config.yaml
arch: "vit"
model: "multi-label image tagger"
dataset: "drawings of small networks of dots and links"
train_examples: 195000
image_size: 48
crop_scale_min: 0.8
horizontal_flip: true
translate: 0.06
norm: "layernorm"
norm_position: "pre"
hidden_act: "gelu"
mlp_ratio: 4
head_dim: 16
fused_qkv: true
bias: "all"
qk_norm: false
parallel_block: false
inner_norm: false
moe: "soft"
num_experts: 16
moe_every: 2
expert_mlp_ratio: 1
slots_per_expert: 2
shared_expert: false
patch_size: [6, 6]
layers: 6
width: 384
positions: "relative_bias"
pooling: "class_token"
num_labels: 28
mixing: "mixup"
residual_init: "zero_last"
optimizer: "muon"
muon_scale: "match_rms_adamw"
learning_rate: 0.0055
momentum: 0.95
nesterov: true
orthogonalizer: "polar_express"
adamw_lr_other_params: 0.0017
ema_decay: 0.999
max_steps: 24500
batch_size: 384
epochs: 48.2
lr_schedule: "cosine"
final_lr_fraction: 0.1
warmup_steps: 730
weight_decay: 0.01
adamw_weight_decay_other_params: 0.01
Rows from block 3 of a small multi-label image tagger, named by matrix and row number. Rows with one number within an expert belong to one neuron, the router's apart. Each number is 128 + 24 x the weight over its row's rms, rounded and kept within 0 to 255. All counts start at 0. Numbers have three digits each. After the name is the row's rms in percent of the matrix's.
After each expert's rows are labels from the 100 images, of 14848, where the router gives the expert most weight on average: "top examples" is what is common among them. Only what is clearly more common there than usual is listed. The data: drawings of small networks of dots and links. In brackets: how many of the 100, against the usual share in percent.
# router: slot weights (model.blocks.3.mlp.router.weight, 32x384, trained with AdamW), inputs 192-383
# up: expert up (model.blocks.3.mlp.up, 16x384x384), inputs 192-383
# down: expert down (model.blocks.3.mlp.down, 16x384x384, transposed), outputs 192-383

# expert 9
router.18 057:131103142085151105105100118114121131100137151158133059102146111102136115109186091158152127125163121131132126115131123113126125133113140131155125127144119179141070114145069140113138174159157169135133118126142094136138146181125082114126136128139098149150132159172086140126113106123106150121083137096109169116138118132130101094090150130124100105121133141146109117092125122106140101112150126134124126101135114144112147115136164131121106147133205097152112079134106142155126102123109134144120149120111140122145131193104104120113089158122122132121149117136139134126114111122115147137
router.19 082:068130157117136134118130126138117127096124106107148113095130155101152157102114103099156125143107122141156160115153125127102117089123144107132154125109124123140099140121125100131121135117190131151114139147146091159122102147139130098107162111138175139149140113138088155099126158105171137123123156161153161071166148104112089127143140127141035124129130119138139162116146115139116107105125133151126139086098138141130098154093132107140129158156161139151124103138108114124141122118098109136101164152160129133124095154083089107113101136134117108153159155138179149170103149103126102129
up.0 091:114149114095109121146126104096132158140132129147167107123142138140103140129139133137138111144121115121109100170137091084182143165172121169088093111112142072109146129118130143133074163153143129145095119126112147136123104118096124152100117141119109175140149143096134097095127143103142117109099097120131112131138099121132162113138112137145164143144097126110122133118109162138143130131108078117149150094154118102111128145130094135113146122097126111104059106141155136129107148101176133087151161163117133117157106109145141120119141173121113076166127118174089147156149110122148118108
down.0 091:109093118159150094130072123149141109121149159119116109131137117113140118128137130124102139133147131084114146133130133169158111097149081112105192119153143173153121132132119086146106085101130181121137114123122104088124167133140130141147089091093143131143134121139087152171147086085081127162142161118128116148072144094149117131176097152136126146137125148108119099119135117116147112134148144131147132105101125147090121122116125140147115142152175067138147122163141117122127161167143129134117119093085104091113120154119123135135117149142082123130123108116144087148107129145142157112
up.1 110:117094073159111114112146149130139114109143121105104119127129135139133091098131109117103164157185150168102137120120099132142114096142101164148108102139155137143108083115158150160104116125139190154096141090152108127182145162131166141119145147165138139111135155112149140123114162153144138116119125158156107162139108162138109075122108125085136103123115152175123139084126165090170123158142151141107147160127144124108123139107135145118107110109129082139106129143157142128175113118128148102150099151158125118132096123133110122132126140097101097122154122164126141159144124108099106116
down.1 115:119162154131159097105119113130132161140119107148118118088149147090137150164128171151124111148136078134116115127115125140089132129122134124111155110076090086110142122115103123110107137099120113086101075133088159121152130113134158157136126128104146157116132089131123141132130151161116126142149147120127207159182137109122128158092106133126147124093147144109097139159076146147127119095130199111099100146186197112108099128149133157114132115147141154162132123113147130126115102127136077130152152134105182117137139139129167132161131137113099127137160137116170192120168150119111102093
up.2 114:140159106113099148113103105137167163136129098121099128137139146141137114130159113207098143181152148116127102151141132143133159135096151133150095129108176091097142150157079124199156139146175142156113124097117110132121128167130126126144124159156078119093117079097135109078144136119144108123150130126132122119126134155115124141096189179115122122145127119120102134104142135126156110124098106131168110127130120181157118125116115151139149148075151148153144146151173119145120066147085154131106125099153119118138117110114112122081164105123116194129119105071090107158172107153123102138
down.2 117:139124164111128162128126139138133129118137130147127142113113128136150112099114094099154163097100136161132125124136154189127144083132109145135097131114140070084142129127133111138128128090096129126109123127075096127101086101113133163127121087120133143135126097143164122143081122123102130134124131119123114167151147125123141184158160181185108160109151133131101121116117061082124151105152144132101140136096132136135093128133132138119133135121136107147129150137145146162100145148133170142085177121145159126124107145128126118131126090122091108132178141136167147142154135118154110078
top examples: complete (92 vs 11.4); nine dots (44 vs 17.7)

# expert 2
router.4 122:100116141110165125127140122173164104147126129119149136107134136145151141122108113148145116135138103125105139118153154101117130121145128141138150158130138195134115176097159098167149129134100122126108115115151087062107166152085166102097132124158129120125156110112137155108106104120161106102103096162133122109152141115142098116165112072141103128114108133146127116142155111114134101135140071123132107110079138128143129155161130152155162176138123127162158184096113143162143117083120133110096151127095122120126136097123158123116135140101157147139136153128139141133124149104147116122
router.5 130:088136129143169143091126092169135109128143119135134145096147115119161136104144143110153114150144131103093127166099134096122124133120146136122134139149144147148119166101122103160121137132105083114089137154137093116147161150095144099110122133134123153177161117105142106130138096126170101140113115131140107142162127120107128118160107058129110114132121105139120120143140087131141076120147105148124112105082163119129148086137083135132159144145142138141192143139110080101135116089135134142114130121106154134117126129113163113111120138105119153131157150124138156131111146121110121141
up.0 067:094129158128074166119123119140130107135144099135129128096113155171137125100147131076138093114141167158145130116121134129148163147083101121136078125125086075110145144087127120136162094134156147123102101105117130143123135109111134150083147151102147071132124145154117117134110137134147186158134120134103145134162114095077136099079137138102124083120165149130103120139058164113107096155128109133148151161151088099140097117108156111134166114129056142148148118076127148138112152112119108119129128110155193121166139137126123184149115105140166177114081090131104159127155094100112088093
down.0 066:150149133122135107175049106122129122095118105112153127195153128139163100146178132139081113132134114159163157079177101121160116122094153092133125162145091059110121141131089129157108122172138090136150103088147134167140091137091116118143145115104175172110088153145125094100118125112126094098127146097130137148127116172104114076125110101139115140150112173144126124104142106079152104168139154122132124145124140118130127108144133128136146140116115167122129189120136115150149108124133132117115108111145125149113138069148131123153172153125119154146140133123116140103128155148130104135
up.1 112:144094089144120164112119134146140133124151150117130149160137097120136135097140129130115119158135148105139117148100118164145099138107150099111101165148167116119173154147131113125123115162091081073092103136155127097152160153136102119134089175133127115115103116105137111127136136131190148131181104127082087077121077103124135138115100120139112095153139171111123133084121142158101167165115155156133099124140138129132113152084154164130180112105129121150094160136137131137147081111106101139085113106096110116126126116147139116091120117147149151128144157124121123149165131158112183100
down.1 106:104125155122129124139097129095100170122140171137154105110121182165137119116091111116130138155160119132098125118106134149126114087086163142105181125106137144161083127111070133127149122099102118148107125142184128142118140114183150133131142128128139142124120117116135127111151130079128167120169143118129155156119152152105172133159157096147149135128140143103125140111135124089134149118149125143125112109110101145135136125124126126163153101163142113137131098130158141129107177076131113057131132128128112165110152102100129121169085128088172096120134099145120130120128133109085115125
up.2 052:143154115131136147165119148128154117145137141140117094120114142123158149109156085142114154153164125160124119105136126134117119148076130136165118125120104166098105110109163148137095144118156170145070146060133161138103104080098164118126104102153153169133093100140161100135159114159149155134128138109135132163099122083112128140114176100114098100111157121133118146120071135126178141153071159124101138113138119126138112144081140118127152131151162173096138152111131109145169136112144074117143171134145141117119156141127139129093105147125124115118117115088105103118152174141121133124
down.2 053:140139118133131146130137143129129128131131120135089124122120123104084108130103147144143133136112146120077122127106127107151099136125166129154138137102103124165137166119140142155086167108099083106117180113152100154149133152142126138171132141111128095134138108159111125133107112142121117155103163107121145103065135151132134119120132103092125081072136105118157125142135131116111084105143137177121110078096102182129134108132120147100123152154105120167119143136137153179116117155086173157102104135143134117085117104136106109118092110180099157139135109131122140106103124113112107135
top examples: star (97 vs 11.3); laid out on a circle (79 vs 49.7); nine dots (72 vs 17.7)

# expert 1
router.2 081:126142135129206154094109102124120143121077137140096106125113145135168139092106090146118111139120140146099124081113150150109129122111139093134129122120127097125102138115106103126178128141137141138123107111128142151139157147159080106172120166145171144133161111156149113127138113131135137132139178176145119093130132142136109131152148121179116100135155130160121174140141109095183102117129116136134127101132148112138112156109086132104130132090169127144123096096097125156146114143122106162144164163129146120120131160104106104117083120139055176147165146162188130111099145137122139153
router.3 084:104137154154147120101091116166087146081130111126118101128179118126118134092135115132150116121151121139121091140089096143103117110137167135108124147150156108156092145115139139110112142170132145150100133120119112149174149138165060148095133159112134123145155128165136151084138121102154119136090146151117122154119129130119167132138105081165106106095172108159138155142138103120139115100119134156137124135117154106120152130142109133113138110117140117125163135105075070120169107183132106139152116134141138126099110148141074101109068129132060162132118145158152152116108149119124110134
up.0 092:146108096091104139128159150120084129137092121147129130139153132134153142133139146143113155163134089154092145111142163125108171112152138108132121101141100112133105140124111129132162117127120130131172116126113131106145092147094115180132085135109144080135133116133166114154116154111121131092118130058156155144115117140142165100126096130118156117152094099147143124118121157128133104129102086112127112150132116164156114096088152075106141130146154164144133159106143152120114123106178136100106147121090114134097147160093126111105179123136105187139151117092098148123106108173119109143
down.0 090:123110152143095142154134139154129157137123147152098154171141133110114128108145115129092121102117165162108089092122122148167155113150172119162139135148132114118131110116156122150127124113161129170116116100172110112093123137146137088122122090117129133121099116140139072128120124119150160164121154108131084173095117188143087149134124177113114110112115127124158122124141148076102174159127126113159139135107159095118153143165111154174075149109116128135148090110132107137079124171142102133134095104147121144106098096153121169123077103155145144149137124121098118136111109114103107141
up.1 076:146115138119090133143128151127091110127140129147144133162134128147097163145143115106127126128151146099172093130157136135129111076155085146113132140157097144146163169117147152107112121112136129115113143142118144113138134100113128141157116123118095102175090158134106108116084064101115144125127116090090138039111160115154141161137100110132169144127134153119137149105136126112123123070141149196108154124120142083162125132108143173130120112126142116104149110122096132127112107148132153155121122168115138174163128121164145141136133132101145167088159120096113155124125160108120156141
down.1 078:099119130103102125152108106126143151159121127165119104147118139172148111137128119103139135118125148114127160122169109151121125076112107157167146119130142126120142136134143111150089115106140102130197139130039108142136112126119135138115162116120106153160099125170114132129130094113132137127113147136147119134094127120140120131166100142128100128085127088103110142118124104114151118124146160112118154116104120144135169167130148106128170093102150161125133162125166179145115145092094105110131095139165131139156167131120098172122104101094139137101108140133125102137166132157127131125
up.2 088:129158110064133095118114078132099139129131140132062130137136117133150158126128111134154112122181112152138134093107127152126128138160058117129147105113113132151155138161103186160176110132145131135118132118131164090151126054127130110140109121135116130091144098090125089138137124164115116142176138115132116132146113123134094135152131108086111183109105139162103134140151116094126118068141135153154137112134133128107102126129131145106123122137091114127148098123138122111134133147147137147140124104112166122174118132157137085123094115103140160131108149102121099114135126143130098154
down.2 086:097167105128080084095089159122140132117131145090152148060165120125113081134152134136119152159118144104140141128142140145104121131107114109113126086172092196102099121127113120128112160102134152128113147110129161164142106149097120129132120167108112122122092154076102120106136162101124107140124141170125137130128151121155119120161128150120124144153143186144137129116142118145152105134111107107123099160113111129098130125113140112141095104141125151124147106154133130117105120121072104105097148151121108107136123125139154180080159116157141098121161111150098146160143135136124143120
top examples: chain (35 vs 11.1)

# expert 6
router.12 055:120119084126127125142104132118137121125155113123129132076158137120130143153148147093109132134114141138144134099127125164118122101086119114144132099127132150105129104128109103113151174124107128160119131150124131163130104142089124089189144150114143117131124135102124148126124122154151129119143128120124134124145141090133153139104131142126103124137144134131148154156193122110100121123125142142149110109129122130162133074078126176075110116143137135105148106136146142084140134152090115108146145125103139116105099155115134132131068142125112172129121177119142135164113109121119116119
router.13 058:130150122088113124109109154120126137105157145117102141109146137094122114170178108138117108128064135145116109148146136157125121106078129115151142126117130120127072103168135122138140132197153122158107132157149124110109100149140102111130137122124126154111135151115145160065138092113148133122150126127141155160138167109127149145086146124137079133118126148127133146133150130115147143136113124121157112171114107162149167109110136180071125125138144127154135134098121169113147126153055154116114115109132134131122106141137111097131057133110097131109122139120115123166131122125081147104
up.0 105:133137155081115109123134139122103118166116165137118135128108121085103142133180129156155124165095109145136120141143158109140150155137159139142184135164159138142136143136144130174148143104124146123080116100110135138128108103126127132127098120137134125087113127129093129152141134127143122110084118126098129144146094164157159098131155144132119118144143127140172117102152100097161142139130146147112153107144141129147160087096128150103124146068136110113105157117169113140106093104140165113084146115141088175159126119114119103116136128098093137130104145108088112108181121167107145134
down.0 101:124134101135148113128165160123108153131112152134086129163115169149101125143110146133120098097116120091103116125141100119163149133094147124110095106101136135110132145139074135130100131126123118123151152160148147133113107132118166164098090132096112127109120170157173136121095121126132164120123140105117139069112117045102138094105164140137119150136112191122101092158112129158140163127144087107149149135104135167163186132183152114115112149123110116127183098154106121112139105114133130159130153115144099161149122089116128129091162155145130135153136122128144146189123117110107098101
up.1 098:127131165084132141106148109097153104111095149107117109083144099154145189147109166133117152122172186115129140149120154124122178114100106093139121144155116141148149102140116131121186127122160161127111124142077110129134135141141148121104094136131151104163163089172126173154147141127114155154132144107141155135116109125133133176160133107104115090105110098161127162119104122153152134150113156138122130150091142118119116139139160120153148112090129089110163161129088128129155121136106140111148138126130139075111115119120107086104102109084111118168070114113127125112099146149149104127
down.1 103:100103129145171151143113149126116144190142124122141111125150140123166144078140156123152105133141097107081136129129122128123084107138116174115159155128120099102099140136153094135137121119070093110112095153148124126114130099164092154130131127100152155107125098132152138129090125120135122086147115073157112090122094187115126107140109139160140148129116089115097135130129100129152130133137078121121132134084118118133136112084068152128121127127125128158145095123155151119104071092161155097122156099151164107125124102150151138170153111139124117115177132165134161150154138124171109148
up.2 091:151120174094135156128141146083143147123161153126119124154115159086127141120115147118160119148114081159078092134109165157124095120162075148108142129169099168127105124139129143137137122110125176115100114103143128106132139166140135147084146127129109112124098153145138143190109113116151148076135129130128123112124151124146106152167129161123112126138124176146093097129134160122163129139135119136163118140129145134127107139111079123164124136118131113161153131117123193085145135098130141133102121130117125072140115136138116125135144110131155141102192151143104124188108158126115142136
down.2 092:098159124129132088143073142132126140118124151137171171100103135155113118130154145118144145144130155084155155133168126112172136117097136160139110123131148126143149115152159083119099156116101124120114156156097161100111160134130125149126125147157135072129147117144130085060112145115140124159140097151144133103145127140105159074124155107156107138137111190134114143139122149173055130122129128153086130099106099136143137131091178112125138115095134167090128176126134112159133112179125117115147129100156138147153122143142143113167114139134081095110087144137111132080091108123143096130
top examples: five dots (59 vs 17.8); complete (46 vs 11.4)

# expert 13
router.26 080:106167108097181137158113100116094136163102122117091107066142096126115160168152112119089091126130108136138153118116150147108130140200143088093118125135146103135139148160102077124140173121186136085140120168131102104126152124135099149133110168104119159163106149121092142122154093096126169124125109128158134131131129142156120096097090128159131119136112143134085112141117131166118158135118133167099139122080148120153140114136140168084150138139151126113126118135101140125149096145080134106123104132105110113130119144117091113116108102101143119134133143081141140184139115131107122163
router.27 103:133154134157165162141126143113110132151091113141100134099103098124113175152149118127113114100109106149129131129143121120126113159132155093123163134162116138116160168097119110141095128144095102092133080185160151112107142130100124154086109159131175177129144141134110123134148119105140139136134059095116146129112103103137121118128104101158097119146098093155138116131131103142124125128133169195139149143145142094131139075095109160126156115112146118091108126129114131111168137131132125125112142144148135133102155137125147091120116111094148136113158105077106166154129130127089150162
up.0 074:110163069107124136115128141123095142056142159138112085126156142142146151118134123167142133151135166095147183119108161103107133131131123129134176128170094142104074115158134126128148131106136144112131140109136088186149114117141089136097122099145115140173115091161142101122126124138149173099127100147134124141168123099151088143159163159093092114128123110137150100108164138132138115141129120116108114113149128150113116136121128092137093120116159111093103116172110131093171117162188110167116132119129159123151159132141105124123150135141114141133137109179135085142143137116142107153
down.0 087:128137128148119130116155094115145147146155101118141142119072132097124108122101083113150145118098151127162146068143112112113143097122112177118152114149110070126091075144154121132158096160131148147123094077156141123157092137098120124101116151158113079134128101119134130138147162091115114126141164112139141086149151180110111113152098087171158123102111147154102146148117082120122162143122129101081153142120169142109114134121132133141091134140128122118124098115122146163124135109121125119140148124137125127105141130180173109156126109108168133139128132096092180164100108182124088084
up.1 094:159154142128102127129156132167093125146138114135126113129121115115097162118128123142133098124091153120115130149128138128186118145139143160112178142092113086101188192110115116099099168114161106122140113094138125165135102099118090125127121134147090143167162166164087060115134119118122177143087120140136100138126125137158178169143143139151124128133126126100123142117124128142078125106117124077153140128164102128073122086121144129101129125118151148086151106140090127156137130129146149099178122101132141185155097076133152109101119091084138085126134185116098131119117134101134148106
down.1 092:135194124188134150136135169133166140077103093092131113170157130084069114121106106163126167118119121157120112134141126157170164146090085136119120116106123133126117090104155104141123127110087131146117154157151107077133121136107148142127135152138140135123126107121095116094148132121126121141145135173114145159116130089110113117152151144120074150145099104119151122107157108127119121127106124147140101102094134127181117127106105149162144135156139150160117101112130119106147131127151080145111133166079171119096153162116161125153118154125119120130143110109163148127079118141114131119
up.2 110:161123082142132171133161118122103117117117113142127156083143134124113118127118178081098113141102121165141105159119113108140126123169128121115125175131111085119130108145101146061132137109149122151125091122139123123135136104144148096106081120140124136131128145150106189116125121165140186142136139132123102148105167128138179127107113193129159130139164102139125130136087125162108146120157120123138122124133109132140188147125103117168123096151093140118129141143131134119147108127124124104143150129137148101114105147087128141122143133079127127099137079122105112113142126107137115128
down.2 103:128112148132122128127152136075135158099141125126110110102162140122154174157178114123129104126170107108092161076123087110097123089115147167166102141128134151130132120138124105158137165131142117080133132157137142109128104130109090113122120122113137122138107097122126075112113114110113115139124097121121116114131133120091143136097108118162159131044141139149130138120113151148144120145154163104099166119079138095104153114137092164155110117126118127156082134118094154149163144138128141122167127135103080156163109105124168135137094160116154129112171077106127142130114087119129132130
top examples: five dots (41 vs 17.8)

# expert 15
router.30 132:152125092109165115118126094105132132097151048118104113118136136076086147158105114171066115117119140140138145087125144119138126121136131114109130142143100135142175131161147132127086152135155078111120113139121121154118128155156095110099119154079109161135182141096122125143134140133128124124148149118102161102127135148129121115155099131104099137150128106150106117137139165120099155108170151146138147097096094125106135118106118170150161179124105127129125131153083158113144138166154111103104080127147115096121167141127099134111144101098191136141146142132120173149124126137159133111
router.31 144:166083114119119121122133151098147101114162099110120120136119136114095171124123134150100124138131154134138124095141109114153120071115110101089117147137156173152121122157141151139104113144132087142173141107128135145109154181156093129105135146085086175141113126136105131132106113122141129100140126134087146119124135174132118125115122140075092124105115098167146152122102152087084152126162141136126134078119089108102125132138111173148082145128133142193136148133060160099157169131150116109071135170145135101139169155114099120103118139149132150131121134128124154148129117078159165108
up.0 107:183152150156122114125137124089158097137095140129131110127141128131151125132102123120096146157131093133127163142114145135103129148179106193158123144159124141143172124148099122155099118115092150118090113133118092101132110147133132148173109077141136126119117107108119117153124088142113123137120130125156143117122122073116140117117127159109120104139113085135141136123138120123140129140156129117108106130175109108118106120146143116130116144134134160124130119129104073149166105155121157176121136137160089126164133148128143127112158139141132120145138090144114130110118117124194067125
down.0 108:090141136112177114139119107170122124136135104080116135130094113134113121089097120124156164139136117096127097158104157115110148146141103139099145116108122117116163138149133100117138131125116100151123112142084155157143109147144119116162134153091138132145148154164080133125140175119102147148168143088161164121096151114137137133093130142161163095125113115116091111104165135083132071150118115143140150120118149181203112162110133126175111124072121160156122135129126134168123150120132121159108144129135152161104120124102102116116089109140159132101126122126124110145116154180109142122
up.1 100:144170094088140156095088142139114144119099164110139160126121126157173124101115152067163124155120087146114153149144147157111107150084100135143171128120128173117118125072157107162157185173118177129119178151155121131098087094127115144090108098119136130126125143129139126127126147135143103144122127140081098145086089143135145103101137065142181146110128144116115126104110131131155088130126132132146163150161146123108138131133124096082104078136137133110119147085109106101164129128130131165139141120102126165141100155123129139144179121147087178134129107125132121128121156144092139144
down.1 111:129120119137157131162148143156121129135071137115121101088156108151147093109152143100189145135130139073143177128153105126136109153139110101146137122099135121123137125119137134140127134127115151113129132106181134110127151135113158148160080106145080104129075096177148116141125123132107105110117125177123151119146103077147087134069130125120131142113133124089161114144117129166148145108148134112128111146159100127116119105156135097136122130131094142102125132139125104146119092097154100140131134151139093114175120132140164119106103141173121165105100165137103109145108139102122119137
up.2 110:136132090111141138165133125095124101120127111113101101095112157131146103115168181110141134149128109131070137139116106172119161113098141128128148137111134140108120121082134140128166123122135166148179130113117127140139133118115114132126159179091153156140121102128146101093164114147127146111162150132137112126111160115122091136064137110068157132115180130109151144115117214117077130142127115121099142136115110136135095162143147101136141120125127122114151138141112150136115137090138156153121116085148149121119112157146142104108140100095156125162120156175090134107136126118116121123
down.2 109:188129130105094084161114088088103090101108127161144078157161111130144134179121137097149142123156094110120078134119124085165134139112108203138104117103086131125142091132175171162138149169087130176109079126118141128152136144117120108130121113119137128140157091127116132154142131103124119126141111097125148133093140123082116123179117161102133099110096139141136100105094127109160137166145121153091112073127129128125143158114139139144152102104138115161122169104110100122120111129162148122133095127132121128116103078087142130121129122138112145156113121124106098105161118166129167161
top examples: laid out on a circle (85 vs 49.7); pink dots (29 vs 8.1)

# expert 10
router.20 042:152085110139139109170130156129150107104123140127124137172123144120113097159135159110133140126137191123161125121070102127121125107118093176109137092136153137109128116116080189112119131101113149146125135132101149177107122115148094142138139150149057142158148134125102130107110066120147126132132141075118152149121130075133129132125158129132156129125171134162160189082160105097118136138112110112139111071134128180129147103097118120100099119127127118112149089164166132133103116153120124101130150140104151131125138140125143141109136126146090098122108186152135080128145137117156124122
router.21 040:135161096096103136143148131131161108085106107146108132099109098135123134180136162129112145129160159129148138104130121118116128119107112100127088109149124154108159105133103125120120151124107128108151146142148129162116103110146101115124089140140155101151096154119104176069108104123161105133139136102132146098117108122140108120083097109117127133128108169128134145109143109150125116143122143156159113097103126127134131090122132131127157117123125129113105141163143088118142099127114111127118141113124119111126153151118117127150105113137115119085139157115134155163145112104118108155
up.0 013:146113185082136109118139117193133106160107096106126115112183168126156126096128161114164151190159120102089112123102116148110110113121126145128082146106108121159150103140171115080124100132130137141094107160107141126136132120123126120132135140105145092097152101096106139123156147134118120115134101080135108108124149156097151137155154102150104139203109127164105177138139121149143147150159102116115164124143118122105105138136143166175134109064152136139150129099126110136132111122098096144154136139141129135109118147117152152100141196101127127137121092097104134124149113154167109097
down.0 015:121143164164121127121135165104134131079123159164153172117124129119149164098109125123119130087180114103126140104151149106094135135157140121123121131120118127129119136141122113107152140118111118139127126111073165063141104110126126147122163112133120124134137149132145163102130150111142110167149130137121100100101093082129091133084170130125120142099120151128147106183149134157097159152074194138161098117124126172131136106129087161113080123134106129134136144144132100142100114121118125150119158104169140119167134131148115128171151147117121091163139138102103104086169092156089142163
up.1 093:118113111143176134133182171126116147117142154139135164165117164133098122112116154124107073111096116174103124138092133134158128138105085118088090108146113101180113155103152127146120110177159160124133120070140148112120130116097110125111136075159112124107100144149134137135146114116129135148096119158149101164157107137114114098104126172126098127122116108101142116128098158122143134117185129127145151164097102119139125131145127089132118126080126164124150134083126156152120131127144130138143093121179154131156123113156107095104135112158117160093120118083116119118126162147157150137
down.1 102:146110141130059139141111110128158151156104139146147119104142113155148094133120116121151120116140152137159156125152123184170139158181173141115146160160131142136157146117139100099116091147094095109124139165150098137149146146119140161140099118128112106128130120112097116089096134096136140112170174126138143041086116121117114128159109117139084129136091111138107128134069096111113173156110122116092130132116166147124140139121143153102123110107151140156115112113114108088129093129130136137159115146133150138099127172085142169122114153113149129138117115138119097134123099138161145156
up.2 095:110131153128114144133119149133134145119136124122090121158165150113133133113165132051115186155157132167140142134135103134138117124150101143147140112158133094117124068111100117124077109134140135141130141124116101134183124086156114142118097152151098136126082140112120116102092175166131107148154136106087108161153132124143144110109079123111168086149102155122131097124133168091157115128129143126101152128109174149112139101099127104136110136153101085153071096145154094145106129125135122117140106170128118149144098121102141185111151157110130110108123107137171100132124148138130105118
down.2 099:111123159147123126154124127181156102130038109140152128138102144147117108140099155111122123157166104111095148135095169106140118143146148143159115159160148109132167126149106091142123112108119084155134088117150145109066128115132148120113135114172124098155157151109117155122112158143160148105152122143113117089127147157129100150129173134088148135143135091142115151089122138122095129117107162123156110113122108115155178125144092134112157170098157116106164176135140162137108137142147088108126149133156096130150144117166086115130159164117159140165131118138104127092153158101146141112
top examples: five dots (68 vs 17.8)

# expert 4
router.8 043:131147158100107094105123135105098149130126136126123108097114135132139144109126096144147128136128128151143125115129138144133129122115153104124125160105122085184093120139128099116136118161171137145153117120127128111127126128143144111155124137143150136143094138146113146114139131099104147125133144120157120129127161186124137129099092114157083124126139096154119145108140131099109115116133156134110118202126106118120138112144164098052099102160172123155083108117085157132140097151118111125108124117128115110130115111114144090169072106145122155121109133099147123154120119141075132122
router.9 046:119124132097125099135139155151092124120121127133131102103114128139138152105121095113112148127110146153125186103124155116101095137116157109116110152117139121160141098147147142126116123122131150137160110112164138088144103104131087162162108129149141124148114143122127163119122132106134131124129139138175106105126102134141138136117077111138111147132178169146082142142131125149148124124157102153128118115113120140139116142156116124050145133192163103149113131101098090110145100127131118111118124119115109132131160117077090139174132101134122141141143151124134137167117125140095116134
up.0 113:124146089144145145173094159143165087139086128100082098133103116149148091119113136115157107115121157088135139142108133113151149126115102128122078159095148139147128113147141085149182122118123122133158117143128102133117112156123100154084104142129130163159141099106105152130085130117128132121148114122058078137114130128125147154129116180133146176128092107142135128124125142103142113167072146091084120139100145118099140123129132162152126084152121156125099139094146114139143097100104142135129176143132139161128108126153138113146097139149134138132194097126139148130133174146168097145
down.0 115:119110134088147116150153136087125105135159133144154100146152164118162122094165142090148114122153102090137108118190172145090108136164098153115154130139143111147135104160105112129107138145104119143142128102098125117132135096146118153168096105111151110123131102124143128159168124159131140132106122128124124138095106120148133124141180149149106096082116121129113129143145133140157147099174117147139124151111113127113126147163102134154134141157129151051088110133064149127091079100114162096136116076131120109101146132083122142134137112065149140138098115166105102166095135166046156107
up.1 109:119100144164115104076159155134152139116122117111119106153113180107121132106095108123122160167120099127142141108138115096146129099142132136122117145120101146134123138110139120148106101157071120180165150084117112128110111147124112140157139109153071097089115122120171128085135140140129154128182173145081110107124100155134066149115132121166176163120124132141159138133124114122126117115124163145133093118141134108090148098132115135130172127179129151170096155168089127122122138145146103124094161135139134134135137150087114111098170088171101110109139122137138085144130098086125103154
down.1 102:132159142133124121113108141132116102135166146150107128089136092139142140127175138063143122164121096146101162112144101106111077161152117104123115132137146123116171104139122161084112129111105136116095095126111121132156133108148123133157145164119110139100113163141146142166073146146177093144099126143134118129174106140146175069108145135103119142163118144094102140147130137168086134111124136091111109134103089152154110116139140101130151158164104118126171152105159125156140121092118126127117111125152087113157146132165136124128115103139165090123132094127117086163108117189099197130
up.2 091:095122101098112132152125125088140127111129122127135117123117152135108131134087112130131124148097130117140129153131117127122118105100111104134089130146126124126113158155138149119097154118179163143123169117121179138130099125131113163163107098113128136150134189144150113128114129118108066122164133136141112132142106128103095145135135121085157116111137167145124134133092139107098149102118097091124123125170126138095089133130099106129162117138126135135112161079116142106132132123141153115127126122080158103121165135166105139157130049158070162100114105175125117117137120102093154101
down.2 096:141140137159119126096095161131149115145177135147078102121131151120133151112144130157135132162125127165097110078113139164164155116064133104120161145110147114165098112113089114165136141116093119140100162152108150112133159101144142099145142177106092098118089142134094104155111121143139160094133118127113134107118141124120130128139121121129098163127151115169130157116120115125099116147111112135099102135117142119126156127157159158136079117122121125115147151178134160163164107118172084115155106131160139167114101135136158144123086143127151112114140148113081136112177106128136093145
top examples: nine dots (60 vs 17.7); complete (36 vs 11.4)